config.toml
model = "text-conditioned image diffusion model"
dataset = "simulated telescope pictures of galaxies"
train_examples = 97500
image_size = 32
grayscale = true
horizontal_flip = false
conditioning = "text"
arch = "dit"
objective = "epsilon"
cond_dim = 256
tokenizer = "word"
vocab_size = 28
text_encoder_width = 256
text_encoder_layers = 6
text_encoder_norm = "layernorm"
text_encoder_norm_position = "pre"
text_encoder_activation = "gelu"
text_encoder_mlp_ratio = 2
text_encoder_head_dim = 16
text_encoder_fused_qkv = true
text_encoder_bias = "none"
text_encoder_qk_norm = true
text_encoder_parallel_block = false
text_encoder_inner_norm = false
text_encoder_moe = "expert_choice"
text_encoder_num_experts = 32
text_encoder_moe_every = 2
text_encoder_expert_mlp_ratio = 0.25
text_encoder_experts_per_token = 1
text_encoder_shared_expert = false
text_encoder_positions = "learned"
cond_dropout = 0.1
norm = "rmsnorm"
activation = "gelu"
mlp_ratio = 4
head_dim = 48
fused_qkv = true
qk_norm = false
inner_norm = false
moe = "soft"
num_experts = 8
moe_every = 2
expert_mlp_ratio = 1
slots_per_expert = 1
shared_expert = false
patch_size = [4, 4]
layers = 6
width = 128
positions = "sincos"
residual_init = "none"
optimizer = "muon"
muon_scale = "match_rms_adamw"
lr = 0.0016
momentum = 0.95
nesterov = true
orthogonalizer = "newton_schulz_5"
adamw_lr_other_params = 0.0022
grad_clip = 1.0
steps = 8700
batch_size = 512
epochs = 45.7
lr_schedule = "step"
warmup_steps = 430
weight_decay = 0.0
adamw_weight_decay_other_params = 0.05
Rows from block 3 of the text encoder of a small text-conditioned image diffusion model, named by matrix and row number. Rows with one number within an expert belong to one neuron, the router's apart. Each number is 128 + 32 x the weight over its row's rms, rounded and kept within 0 to 255. All counts start at 0. After the name is the row's rms in percent of the matrix's.
Before each expert's rows are labels from the 100 texts, of 14848, where the router gives the expert most weight on average: "tokens" is the input token at the peak. Only what is clearly more common there than usual is listed. The data: simulated telescope pictures of galaxies. In brackets: how many of the 100, against the usual share in percent.
# router: router (text_encoder.blocks.3.mlp.router.weight, 32x256, trained with AdamW), inputs 172-255
# up: expert up (text_encoder.blocks.3.mlp.up, 32x64x256), inputs 172-255
# down: expert down (text_encoder.blocks.3.mlp.down, 32x256x64, transposed), outputs 172-255

# expert 24
tokens: "<end>" (100 vs 18.3)
router.24 116 [101 134 234 101  79 155 172 109 149 143  87 110 148 119 130 158 107  72 180 103 159 103 143 102  86 161 157 131 106  97 117  93 123  89 194  67 120 114 134 150 198 110 134 157  86 196 108  99 166 150 102 110 125 128 173 126 143 157 140 169  53 103  79 148  80 141 143 131 144  72 100 185 123 121 159 131 152 116 152  99 140  98 155  69]
up.4 129 [ 38 180 154  97 112 157 153 111 141 160  89  84 109 144 137 175  80 151  99  78 232 176 147 151 126  63 115  97 198  95 118 170 125  67 181 135  90  98 110 104  98 164 174 131 140  67 112 190 152 194 162  90 106 119 113 105 106 149 119 162 146 124 147  99 135 139  77 177 143 167 113 157 181 135 137 132 172 142 180  92 137 120 161 101]
down.4 116 [184  99  91 146 155  77 115 149  84  84 181 189 153 119 125 102 176 101 124 182  44  69  71 142 120 181 156 145  72 147 137  71 128 201  61 124 129 168 158 141 127  89  60 132 100 177 157  75 116  82  88 171 132 149 124 128 161  99 150 120 118 151 109 165 129  94 186  58 118  97 134 114  79 134  93 122  95 120  79 173 126 133 110 156]
up.5 104 [118 120 113 174 141 115 124 114  88  73 131 154 166 133 132 169 135 120 139 203 188 106 129 146 156 133 141  89 131 171 139 168 129 153 179  84 150 116 191 169  89 161 150 120  94 128 120 116  97 118 141 142  73  95 159 144 104 114 134 144  87 144 173 119 183  97  70 103  70 207 168 141 171  89  94 106 176  77  96 188 158 109 118 138]
down.5 095 [153 142 166  79 124 149 134 138 162 183 132  74 119 153  81 125 107 133 139  76  93 143 148  83  98 139 120 171 146 102  99  62 111 101  88 185 124 126  76  92 144 100 131 144 155 127 145 125 163  94  93 122 193 176  82 106 152 141 149 120 160 139  66 147  77 191 174 150 163  51  88 114  92 147 158 126  89 170 154  95 105 118 159 127]
up.6 126 [145 125 131 164 129 151 124 137 137 158 106 105  97 124  99 162 107 100 128 140 103 126 136 104  69 155 168 153 136 141 124 129 104 142 102 128 173 111 122 124 116  75  90  66  80 133 137  88 140 134 119 151 163 122 106 163 188 118 137 190 175 123 105 109 102 153 103 111 158 108 185 168 143  74 125 145 161 128 135  77 142  96 116 136]
down.6 101 [ 86 104 127 101 129 107 107  89 132  78 142 135 177 126 169 112 156 163 110 132 152 141 119 117 195 102  71 108  94 109  97 109 142 109 160 127  88 113 141 118 154 183 146 191 191 110 110 154 111 130 130 112  90 143 164  90  52 138 133  60 101 112 143 144 148 116 139 167 102 137  69 112 111 163 168  87  86  99 156 187 112 140 158 116]
up.7 092 [109 141 186 108 206 131 104 108 140 139 161 151 175 114 107 123 120 103 126 167 121 191 190 155 157 133 114 103 126 148 116 173 152  52 173 113 139  85 114 141  75 135 115  83  84 135 126 137 139 163 154  62 128 101 101 171  93  67 185  64 117 148  79 133 135 102 149 119 155 133  77 145 175 160 134  85 162 137 141 182 126 166 111 105]
down.7 104 [140 110  68 120  77 120 140 154  99 132  86 120  90 140 128 115 124 172 116  97 153  83  67  92 118 139 140 165 149 108 155 116  98 186 116 171 130 170 150 120 182  99 122 147 163 136  88  98 138  75 114 200 141 132 150  81 120 197  74 151 127 133 157 154 144 142 109 112 142 140 171 117  66  89 102 165 107 124 106 102 121 113 141 155]
up.8 121 [128 118 141 182  97 178 104 196 103 167  85 186 140 136 140 148 181 167 230 136 101  97  68 170  95  99 175 109 117 122 127  69 128 144 157  72 113 178 141  48 143 169 125  79 129 121 130 118 204 146 100 164 156 129 168  77 174 132 163 103 156  76 118 122 103 125 108 106  75 123 147 157 160  94 100 118 125 145 111 162 145  83  86  97]
down.8 105 [112 143 116  37 129  84 156  73 175 115 154  57 116 108 103 128 107 101  57 137 147 128 203  53 175 148 105 150 127 184 127 170 146 105 108 155 139  60 117 188 120  89 111 165 117 142 146 125  83 134 128  91  89 156  90 157 113 121 104 123  92 175 146 118 118 139 151 161 165 137  67 105  86 151 158 113 113  95 178  83 137 178 171 161]
up.9 110 [147 102 131 121 159 135 127 132 174 118  73 139 179 155 115 162 129  93 135 134 166 106  99 141 124  79 140 122 178 112  75 179 110 104 147 100 124 132 135 145 138 108 158 125 115 108 156  96 177 165 114 128 101 184 127 196 144  87 102 136 152 131 103 150 168 133 108 113 123 119 135  84 144 121 113 147 124 116 118 148 138  53 110 178]
down.9 096 [119 153 128 117 110 152 127 137 100 123 175  99 138 122 135 129 122 138 143 127 131 163 166 120 141 171 135 138  65 118 195  59 145 136 129 176 138 104 126 131 124 132 119 136 128 150 112 155  87  79 125 116 160  87 117  77 143 167 169 159 117 139 115 117  91 138 144 124 135 138 109 128 143 103 151 102 133 133 139 132 132 184 187  52]
up.10 129 [111  90 122 116 173 151 133 204  71 102 174 159 112 138 188 167 138 182  76 111 135  89  95 153  90 112  81 170 144  73  99 152 111 124  65 136  54 114  85 151 171 121 101  95 186  92 168 101 105 167 139  87 146 147  61 124 149 139 141 116 151  38 192 102  94  90 160 127 140 146 169 105 129 138 142 102  92 118 173 156 116 168 126 128]
down.10 116 [165 151 160 170  75 102 119  46 152 139  89 102 117 146  70  79 132  54 192 166 140 173 129  93 167 134 141 101 141 184 150 119 161 128 214  98 185 151 170  89 104 141 154 134  86 168  86 130 161  99 118 157 121 102 212 131 128 118 125 139 113 196  74 127 149 136  82 111 130 115  89 160 109 119 149 162 159 151  98 114 172  95 118 104]
up.11 051 [111 110 122 157 143 138 154  89 139  79 109 108 140 110 125  35  98 145  51  61 151 136  81 192  87  99 155 138 163 113 150 180 130 147  98 133 120 104 174 140 142 114 110 160 152 111 104 136 118  99 209 142 126 126 105 151 152 168 158  95 136 135 145 155 142 140 127 146 110  70 226 148  63 186 123 166 170 117 112 106  95 140 130  71]
down.11 139 [105 145 129 140 127 144 133 141 115 156 139 110 153 138 110  98 153 116 167  92 132 130 160 151 107  62 177 120 145 161 129 153 110 142  69 132 122 101 138 115 101 123  58 131 104 124 165 137 136  73 120  99  93 111 180 178 147 175 142  54 134  96 136  88 137 140 111  72 160  81 122 129  89 126 117 147 202  94 111 144 136 120 160 135]
up.12 106 [142 109 142 101 181  92 107  89 193 151 115  67 122 110  90 128 114 129 120 120  89  98 164 125 163 140 143 189 132 144  91 184 119 151 124 112 118 141  77  85 142 129 127 140 186  97 158 109 177 146 132 171  91 105 178 114  85 174 148 174 112 144 127 151  97 173 196 121 113 100 125 163 150  97  95 139 114 200 120 163 115 129 127  97]
down.12 107 [105 140 117 130  56 158 139 175 114  86 136 154 107 131 174 115 129  98 121 158 192 106 109 121  89 134 109  83  62 131 141  58 151 104 146 113 113 120 145 187 160 118 120 130  76 120  79 127  93 117 125  66 166 172  95 133 139 109 134  93 140 110 151 124 125 105  81 118 141 135 131 124 132 133 145  75 145  86  80 116 125 151 141 117]

# expert 23
tokens: "<end>" (100 vs 18.3)
router.23 114 [124 172 152 127 102 149 149  98 177 156  87 129 110 106 180 148 108 140 164 140 170 128 116 102  82  96 128  95 153 195 130 149  95 101 139  86 116 133 149 106  96  83 186 153  70 171 109 126  34  88 127 119 108 191 133 118 140 173  92 147  91 159 113 168  99 165 131 125 136 124 100 172 107 139 158 149 104  97  85 132 132 109 124 111]
up.8 019 [125 132 145 139 148 130 132 146 157  62 176 123 178  75  85 135  83 128 136 195 133 134 117 107  82 136 137 107 150 152 139 202 103 131 116 152 174 155  93 138 175  93 102 101 117 136 138 129 182 145 138 130 143 156 128 105 151 186 110 138 128 183 127 146 151 111 156  97 142 131 112 158 105 152 210 162  66 113 139 157 129 105  14  98]
down.8 053 [111 108 175 133 113 119 204 116 140  88 151 150 120 120 138 119 112 117 192 181  96 141  79 156  67 105 123 180 155 148 132 145 147 131 178 104 137 170 137 126 125 115 106 147 126  87 110 176 242 110 140  79 135  73  97 124 141  69 147 156 121 142 222 162 181 112 132 159 119 200 127 198 146 136 128 140  94 131 160 193 173 102 126  73]
up.9 121 [104 179 127 100 159 191 108  86  83 144  96 151 150 146 104 136  79 122 110  82 141 172  85 142 126 139 129 140 145 152 108  89 119 133 121 130 146 117 127  80 176 117 156  92  99 125 124 141 156 109 218 110 149 120  93 113 138 146 184 137  72 118 100 118 110 112 104 110 128 156 171 150 102 137 143  68  88 187 174 130 150 151 177 119]
down.9 104 [111  82 112 149 123  73 190 176 187  80 162  95  97 100 149 111 170  97 153 158 121  70 178 127 113  89 116 119 152  97 121 158 141 117 127 107  82 110 107 154  93 121  89 169 155 145 110  96 114 122  54 121 127 152 163 147 142  97  98 133 183 134 172 144 130 136 155 141 112  73 104 130 163 107  98 214 206  69  97 127 122  91  93 129]
up.10 062 [104 103 158 181  82 141 134 138 129 154  99 100 113 115  49 150 130 132 171  99 111 111 151 127 116 174 143 161 105 134 150 162 125 135  88  80 135 181 142  69 112 180 154 152 181 135 121 175 160 151 118 192 107 124 178  72 107 140 131 126 124 154 117  98  65 106 103 138 101  89 126 114 105  92  74 132 115 191  51 120  78  88 102 139]
down.10 086 [140 153 135  81 188 145 115 121  86 126 151 175 113 180 216 115 123 114  63 137 140 110 107 120 148 104 110  60 152 126 116  72 169 131 141 135 130  96 143 198 136  97 122 136  79 120 149 111  73  90 120  57 125 114  86 169 155 111  70 103 165 132 148 161 180 122 160 141 119 149 125 154 155 122 147  97 116  82 181 151 181 158 162 119]
up.11 119 [112 135 103 109 107 173 117 118  92 111 115 123 200 103  70 160 155  89 135 145 112 151 122 114  48 151 165 146  77 176 110  75 144 171 135 127 164 165 158 173 174 108 114 119  74 160  78 114 190  95 144 145 104 168 153 134 132 106 166 155 108 133  82  83 108 165 124 144  96  56 119 115  73 157 120 102 176 103 155 119 144  80 171 113]
down.11 108 [154  97 120 117 128 105  96 138 133 145 169 117  86 147 188 105  98 161 156 110 124  70 119 130 134 111  82 122 146  64 152 153 119 103 137 124  95  97  51  72 114 121 124 140 198 112 150 142  70 122  97 137 155 100 108  95 121 145 120 107 122 128 175 185 125  89 137  97 154 190 143 137 174 123 125 165  71 133 112 100 107 170 124 148]
up.12 069 [164 175  96 187 116 149  88 136  91 109 153 121  82 123 174 151 138 183  68 150 144  70  98 106 132 121 172 106  88 139 159 135 166 125 130 114  88 152 130 124  82 160 150 137 160 134 125 128  78 154 100 132 100 109 128  92  79 147  95 130 150 112 175 142 117 111 153 147 166 175 131 117 121  96  64 122 156 114 149 153 125 120 167 132]
down.12 086 [ 91  81 150  55 133  90 176 134 125 138  93 131 166 127  52  85 123  88 184 117 123 148 136 138 118 131  86 161 130 130 124 114  84 150 104 141 199 114 116 131 147  94 110 127  94 112 124 116 190  89 133 121 156 153 154 144 154 102 137 135 100 131  79 118 112 136 108 114 128  65 124 144 125 149 181 145 106 139 120  96 136 143 107 121]
up.13 112 [ 87 117 142 170 107 163 137 126 165  83 133 113  79  99 171 155 120 138  76 128 131 127 102 101 116 126 152 102 166  48 143 140 137  90 153 145 179  89  57 118 137 130 146 133 149 136 120 121 140 110 135 170 119 135 134 124 108 138 102 117 147  80 132 154 100 123 167 139 125 118 177 147 151 103 108 159 103 152 113 167 114 126 123 112]
down.13 106 [152 143 121  77 127  90 111 136 101 168 118 139 200 156  92 122 128 102 160 125 125 148 152 150 118 133 100 148 109 206 109 120 142 149 136  93  96 158 186 147 123 107 143 140  87 128 111 118 110 107 120  77 163 140 111 111 141 123 144 163 124 144 150  84 118 114  92 130 124 141  67 134  77 152 144 123 137 105 167  83 168 120 137 128]
up.14 065 [138 120 143 117  98 115 117 145 127 143 138 163 164 125  88 133 100 133  85 140 110 111 109 130 159 167 133 146 130  60  78 163  91 114 173 136 165 103 111 171 174 121 129  80 139 122 153 133  95 197 163 125 118 116 163 127 100 149 139 124 169 152 156 122 145 119 135 180  41 186 100 154 143  82 135 123 107 162 137  76  98 119 117 102]
down.14 096 [115 133  95 133 134 145 166 104 141 119 145 109 121 116 160 114 167 112 172 103 156 161 157 130 115  92 116 131 116 194 150  86 149 154  94 124 100 171 141 119  72 135 121 186  95 104 114 105 156  46  97 108 135 155  78  99 151 134 109 137 122 132 113 143 121 135 137  89 205  84 151 113 105 195 133 134 143 102 120 175 156 159 135 130]
up.15 026 [ 82 117 140 131  62 132  83  96 137 147 135 125 133  59 135  59 165 110 125 136 109 145 179  98  64 177 190 117  54  77  96 101 111  88 134 112 145 146 119 190 134 113 108 153 157 136 167 119  94 105 146 105 152 179 100 151 168 168 146 136 123 164 151 144 158 131 152  95 120  97 107 115 119 196 120 129 120 222 196 113 157 131 160 119]
down.15 059 [125 122 121  87 133 113 164 141 165 132 114 145 154 225 107 203  89 113 126 123 125  90  85 193 179  92  80 104 230 115 126 146 163 186  99 149 126 140 135 137 110 127 143 120 101 137 128 152 169 158 128 165 128 123 211 163  90  82 155 116 104  67 120 131 125 146 146 119  94 138 133 120 121  91 148 133 145 101  65 148 141 153  95 140]
up.16 076 [113  82 121 136 186  67 103  87 100 144 144 143 178  46 156 110 117  74 137 142  98 132 100  75 140 110 157 154 106 110  72 140  40 123 153  96 107  92 148 220 100 163  89 134 138 178  95 121 100 180 112 181 105  93 152 135 142 152 145 112 141 124 159 167  92 118 127 164  85 180  74 204 144 140  97 123 139 186 147 114 100 116 117 160]
down.16 110 [175 129  88 105  37 160 158 167 142 101 128 158 136 170 114 169 103 154 123  61 187  95 178 192 120 119 104 157 143 114 130 138 163 131  99 186 116 150 111  36 172  80 132 113 111  64 186 140 178  84 112  94 134 136 120 152 134 141 161 125 142 133 104 126 144  99 132  96 142  53 146  95 111 151 142 142  85  94 135 129 158 169 138 123]

# expert 17
tokens: "<end>" (100 vs 18.3)
router.17 122 [139 103 153 152 118 162  96  83 101 164  78 136 112 221 142 125 144 140 114 129 149 143 163  98 112  89 145 153 161 153 108 117 140 119 178 106 156 172  94 112  82 124 190 108 144 107 130 172 155 154  97 155  77 187  53  28  94 141 184 131 135 135 133 145  97 139  98  91 103  81 128 116 185 108  96 163 119 146 126 128 154 177  93  74]
up.8 113 [188 149 145 110 112 127 147 195 183 122 172  82 102 130 119 225 147 112  76  99  82 100 129 134 187 130 114 122 184 134 118 183  93 160  30 118 148  85 142  93 155 115 105 199 154 162 137 111  91 120  82 143 145 134 117 129 117 111 141 176 179  41 134 163 106 136 102 112 203 122 137 121 134  67 156 128 142 105 132  86 110 121 162 174]
down.8 101 [ 72 136 110 143 148 130 113  81  94 124  61 165 143 125 127  37 112  98 188 152 184 160 158 143  62 117 146 127  77 130 131  83 166 114 212 147 114 157 107 150 100 148 156 103 119  68 148 152 172 154 171  94 144 127 149 135 164 138 112 104  87 217 115  98 123 112 152 127  54 147 115 110 127 161 106 138 115 155 121 171 128 117 105  64]
up.9 075 [128 149 120 114 196 128  95 148  96 133  99  87 147 127 106 176 129 100 142 112 178 107 157 108 105  54 158 143  99 178 101 121 174 126  81 129 158 152 144 134  84 155 154 173 131 162 162 160 119 161 207  83  95 122 105 162 179 130 174 104 124 122  79 121 184 141 166  39 142  98 101  72 136 110  82 135 121 110 149 135 159 175 114 175]
down.9 083 [119 106 143 168  62 141 124 120 127 108 147 182 100 147 216  88 141 138 114 106  74 109 112 132 146 179  68 112 163  93 154 136  96 122 184  95 119  83 117 117 164 112 118 117 124 121  90 102 170 124  69 174 146 137 139  94  90 126 111 133 129 121 198 141 105  82  71 218 138 165 138 167 134 126 150 153 129 159 124 135 120  79 186  99]
up.10 117 [127 157 133 124 159 171 114 183  94  81 122 114 109  90 105 132 164 160 218 158 166 139 136 187 108  82 147 155  95  69 147  99 208  85 128 119 147 108 171 112 130 173 108 122 148 155  90 153  90 154 126  92 149 165 117 124 179 131  99 119 179 116 149 159  79 102 119 117 130 117 109 125 127  97 129 202 123 134  90  94 136  99 135 106]
down.10 094 [151  83 109 121  99  90 136  73 167 176 111 133 156 183 159 125 110 118  36 109  82 100 106  66 154 145  82  92 159 183 137 139  55 163 126 160 123 155  90 131 131  84 153 133 115 104 141  80 187 117 144 156 105  93 117  95  97 129 156 125  84 131 123 101 181 135 152 115 143 104 149 125 137 139 125  77 126 138 184 155 139 146 120 132]
up.11 126 [131 131 182 131 200 157 118  99  78  84 138 134 108 153 183 155  91 142 161 120 147 150  44 158 133 135 127  77 111 115  75 106 153 138 155 147 142 180 118 109 139 115 135 119 112 178 148 167 131 183 186 136  92 160  91 141 126 100 140 118 136 108 155 113 154  76 125 102 134 177 152 113 123 143 101  76  70  80 142 100 129 125 126 119]
down.11 111 [118 119  69 121  71  96 146 145 172 161 111 102 133 124 128 108 158 125  67 144 136 114 199  61 128  94 105 167 145 157 160 123  82 112 125 100 122  78 106 130 123 147 126 138 113  84 105 117 107  91  55 126 137  88 167 125 112 148 118 113 115 105 126 151  94 168 129 156 140  88 169 138 123  85 134 186 184 184 116 150 123 166 145  87]
up.12 122 [113  93 133 146 155 156  99  82 141 159  96 106 109 124 175 128 133 115 155 132 148  96 115 166 149  95 108 113 149 115  99  87  29 136 190 134  93  55 121 170 141 137 138 176  92 145 121 112 115 102 120 153 120 145 143 136 144 125  80 160 132  85  86 159  81 155 171 135 112 129  65 147 168 112 146 130 131 100 155 145 162 102 138 130]
down.12 108 [151 163 106 109 137 106 167 132 121  79 144 152 143 142 122 111 123 171  72 131  87 155 134  96  88 133 121 140 101 139 154 162 223 102  67 139 161 160 111  61 104 119 121  67 166 107 138 140 159 141 134  98 118 126 116 142 141 130 172  81 124 146 172 122 181  92  98 108 146 116 219 100 107 154  97 158 127 165 121 122 124 148 101 122]
up.13 114 [159 134 122 169 135 118  91  97 202 124 125 173 138 150 134  70 149 177  99 110  68 147 129  88 165 167 187 177 144 137 108 166 124  83 109 150  98 137 139 168 136  76 127 126 183 129 131  98  82  36 104  92  64 130 106 121 114 176  96 134 136 169  89 121 119 140 132 107 102  87 172 109 109 115  98 139 152 187 173 144 118 131 124 123]
down.13 107 [ 89 138 109 108 131 152 167 163  67  95 144  87 138 106  95 170 103  77 144 136 212 128 141 143 115 113 104  85 101 110 147  71 117 166 145  99 155 117 112 108 154 189 119 136  73 137 130 151 179 189 134 152 202 134 144 123 135  78 157 131 121 124 178 150 133 107 136 141 140 193  87 148 177 137 170 116 130  51  78 127 128 126 130 110]
up.14 127 [123 116 120  98  90 140 151 166 102 139 120  72 109 119 139 107 164 126  78 138 142 189 127  93  49 163 135 134 139 158 131  84 148 158 136 131 113 135 125 142 141  93 117 190 144 169  90 115 139 126 150 136 149 117  85 155 161 232  93 165 140 138 110 180 126 124  98 199 148  99 119 119  70 148 142 122 122 117 149  69 133  92 180 141]
down.14 101 [127 157 145 163 174  93 108  93 157 116 124 181 153 127 107 126 106 126 154 156 131  65 133 188 193 119 135 132 100  99 110 185 117 135  94 131 114 120 121 105 112 168 137  64 109  63 176 141 117 134 107 135 118 108 181  97 103  28 179 110 140 106 145  69 133 135 172  35 112 162 136 112 168 122 127 132 136 169 103 160 119 164  59 127]
up.15 091 [150  97  98 153 119 112 154  93 101 155 136 141 110 161 103 165 118 165 130 112 127 153  90 121 188 110  76 103 103 182  94 116 144 124 166 103 159  58  54 133 124 151 123 128 112 109 166 137 137 132 176 130 125 129 150 161 116  89 122 133 163 124  89 128 156 109  91 112  48 145  90 113 167  65 133  75 135 137 139 135  85 168 151 174]
down.15 089 [109 156 156 101 109 136  89 146 138 119 120 130 143  97 153  94 149  89 109 139 125  77 186 108  84 157 156 136 154  79 146 118 112 144 108 143 104 207 174 139 127 107 121 127 149 130  70 144 131 128  78 121 129 103  89 136 120 183 152 135 100 116 179 131 104 161 143 143 235  90 184 146 123 174 128 174 114 133 143 136 156  92 100  81]
up.16 098 [146 122 145 100 189  66  95 145 136 116 152 171  44 134 149 189 104 101  66 118  91  96 110 131 110 179 155 134 104 133 153 124 144 112  55 124 117 114 106 105 117 171 143 143 114 108 137 164 142 143 133 187 137 109  81 135 140 188 138 149 155 149 100 142 100  74  88 125 156  91 175  92 160 179  92 122 162 169 155 151 175 175 149 155]
down.16 107 [127 154 113 147 111 180 171 126 120 173 117  96 186 114 104  77 126 150 189 161 169 172 156 117 152  61 105  96 143 108 113 130 110 116 193  86 141 140 141 161 137  85  95 132 155 149 120 107 118 107 134  66 125 161 160  82  99  89  97 131  94 108 175 131 133 192 178 131 116 178  90 176  85  75 131 133  83  74 109  87  72  56  86 112]

# expert 20
tokens: "spiral" (100 vs 4.9)
router.20 102 [109 109 116 146 164 131 159 133 131 123 162 123  95  64 172 113 164 154  95 114  63  90 138  71 122 152 106 146 129  69 159 105 107  91  84 121 109 107 125 146 131 168  85 127 181 144 139 149  69 113  79  74 119  16 164 204 121 127  93 122 103  77 216 122 155 107 123 160 177 140 154 153 119 147 141 111 208 133 117 117 103 132 154 166]
up.8 102 [114 102 106 143 111 129 142 137 132  96 229 105  99  74  97 149 139 163 142 219 119 120 160 135 133 107 132 170  42 135  77 144 133 146 106 147  97  86 169 182 149 176 119 154 114 137 108  54 107 117 114 139 128  91 127 106 154 139 143 115 133 128 150  94 102 119 170 170  61 104 105 107 158 151 174 112 148 129 119 213 101 132 135 140]
down.8 119 [126 145 154 124 157 136 106 132 112 178  48 171 142 137 164 107 125 110 103  78 147 109 114 143 117 139  89  88 231 129 180 111 145 131 162  98 149 152  76  86 124  85 133 137 114 124 150 198 158 158 157 135  93 148 137 138 104 103 111  96 114 100 125 156 136 112  83 119 157 148 152 156 128 124  59 177 121 134 158  57 159 130 129 108]
up.9 108 [162 130  92 124 157 101 104 228 142 107 134 115 136  94 130 143 122  76 114 146  92 131  86 193  86 136 161 128 120 146 140 132 227 154 126 124 126 155 170 151 131 181 136 174  95 133 136  90 128 121 134 106 116 140 131 164 151 145 118 117 129  92  79 135 147  96 110 152 189 123 128 126 142 152 120 146 181  76 150 132 110 171 115 123]
down.9 109 [110 121 146 131  84 154 143  39 100 161 138 109 108 140 155 107 147 162 132 132 176 147 179  49 176 119 112 105 144 120 108 120  36 127 156 140 135  90 102 120 131  95 128  97 157 136 128 174 137 141 130 159 156  96 117 100  96 113 132 150  96 130 181 117 103 167 150 113  89 157 130 118 105 113 149 123  80 166 121 125 150  85 125 154]
up.10 124 [104 105 123 121  94 165 116 105 163 113 120 151 122 141 196 117 151 120 134 140  79 151 162 166 128 116 149  89 163 162 120 145  85  86 122 102 128 123 101 150  97 109  89 125 182 163 112 172  79 105  97 112 166 147 131 147 137 139 122  60 123 135 152 158 184 112 135  99 125 110 133 103  94 135 116 140 110  56 109 137 133 109 133 123]
down.10 110 [138 149 129 152 156 100 123 144  93 146 146 125 137 103  84 145  85 129 107 136 174 101  89  83 129 119  93 155 112 106 117 108 156 152 107 162 105 161 150 105 162 135 145 135  88 103 137 102 147 174 164 133  95 106  94 128 124 139 124 176 152  80 106 105  68 151 136 149 142 144 131 155 167 116 134 135 141 203 110  91 145 156 140 133]
up.11 070 [142 159  96 167 149 160 101 122 138 168 134 134 142 130  99  89 121 175 179 147 173  91 145 111 152 120  80 120 109 119 137 140  75 150 116 110 116 144 113 135 119 138 138 167 152 134 118 107 105 136 141 139 158 160 138  86  80  58 120 130 143  79 138 151 130  96  62  97 119 114 145 159 100 107 117 117 116 133 164 140 145  99 215 141]
down.11 087 [103  90 126 101 121 129 157 159 129 109 142 109 108 121 136 166 159 107  98 133  89 152 136 148 109 169 164 155 147 149 139 121 152  80 137 154 136 131 133 130 128 105 130  81 126 153 129 139 153 129 116  99 115  93 126 166 189 195 132 159 123 163 122 118 120 126 194 152 153 159 104 111 169 167 157 145 165 101  89 108 103 146  59 131]
up.12 114 [128 107 103 175 120 113 115  93 171 114 169 136 108 104 169 124 126 173 122 135 113 109 114 107  91 163  89 159 112 127 102 146 132 149 192 123 129 129 129 181 171 155 103 121 124 117 115  70  95 112 105 117  22 183 149 167  75 127 138 167 128 123 183 143 152 154 190 117 118 161 145 154 183 115 140 109  38  90 149  83 117 124  69 193]
down.12 106 [129 128 132  77 137 120 154 128 103 155  88  85 139 142 101 161 144 104 112 124 140 134 153 149 153  92 149 128 136 114 172 118 104 111  69 140 138 107 153  62 109 115 155 156 127 136 161 200 134 160 151 131 242  88  92  96 178 137 114  87 137  99  81 136  97  92  57 114 151 108 140  91 113 145 126 149 195 163 110 173 139 115 190  72]
up.13 117 [112 117 168 104 125 139 118  93 135 108 154 129 108  93 109 111  41 130 154 167 141 135 184 130 133 131  84  92 124 132 154 138 120 157 102  66 119 120 102 149 157 114 126  63  98  96 148 117 183 110  84 120 130 133 180 118 123 121 126  70  72 145 156 139  68 135 122 133 168 103 173 158 146 140 153 181  83 179 118 193 114 152  67  69]
down.13 106 [149 135  90 134 163 114 152 166 119 152 100 125 126 140 169 129 196 113 117 117 116  99  77 147 142 113 189 179 113 124 114 110 127 114 140 213 106 162 128 112 110 111 135 187 150 147 116  97  84 124 148 129 131 128  63 160 110 112 125 193 178 113  90 137 170 122 134  93  66 134  82  79  92 131  94  69 146  78 120 108 139  76 183 177]
up.14 019 [140 123 190 141  90 150 128 102 146 149 187 123 115 102 100 145 144  51 178  72  97 147  77 125 131  83 128 128 144  93 152 127 149 195  93  85 129 193 115  61  95  87 123 148 153 115 104  87 139  94 192 156 133 118  97 128 147 206 168  97 139 174 148 105 121 161 111  41 118 118 143 115  82 128  69 120  99 128 133 110 170 122 120 134]
down.14 058 [131 196 160 139  48 138 128  98 149 136 140 144 124  85 116 105  95 112 163 130  93 122 117 168  77 137 195 153 120 161  61 117  64 112 189 143  94 166 157  85 146 147 144 149 117 153 118  95 123 222 117 166 149 182 145 139 135 116 185 145  79 167 108 130 108 137 156 110  63  89 188 123  92 161 128 116 104 143 115  83 134 117 140 132]
up.15 095 [123 124 105 141 184  69  92 145  97 167 115  71 162 108  98 127  63 141  97 196 114  91 132 124  87 123 123 112 127 161 187 139  72 162  93  96 142 121 149 175 114  99 128 115  92  96 121 106 114  76 130 151 111 113 160 141 114  88 143 152  88 141 156 112  98 120 123 157 104 116 152 173  86 154 124 128 136 175 138 148 136 136 160 101]
down.15 112 [157 129 145 111  88 183 162 112 170 115 131 171 110 147 168 117 173 153 168  62 136 166 143 145 163 121 131 135 129 104  83 131 190  98 158 181  82 134 106  95 147 155 123 135 155 159 134 165 151 199 105 111 157 134  99 132 153 149 118  89 148 118 120 160 164 161 142 112 147 150 111  92 169 113 116 121 133  79 104 136 116 142  93 141]
up.16 118 [116  97 185  81 153 132 114 147 173 140 136 107 166 146 121 177 168 129 162 126  82 159 172 145 130 154 139 108 203 134 110 119  63 126 129 140 115  59 117  94 184 126 108 100 103 126 131 108 118  87 121  96  85 149 160 106 117 144 151 120 141 111  56 194 128 161 160  90 119 137  49 143 125  62  92  86 124 159 166 143 174 103 118 147]
down.16 106 [136 164  62 151 124 136 184 122  74 131 141 123  76 101 122  75  96 104  96 134 157  89  91 133 142 108 126 156  37 102 137 111 209 151 100 102 122 202 124 170 107 167 146 144 127 136 124 143 134 164 146 155 172 122  81 161 142 120 103 149 104 155 186  67 130 110  97 172 147 118 201 132 150 184 149 158 120  79  98 101  68 150 121 119]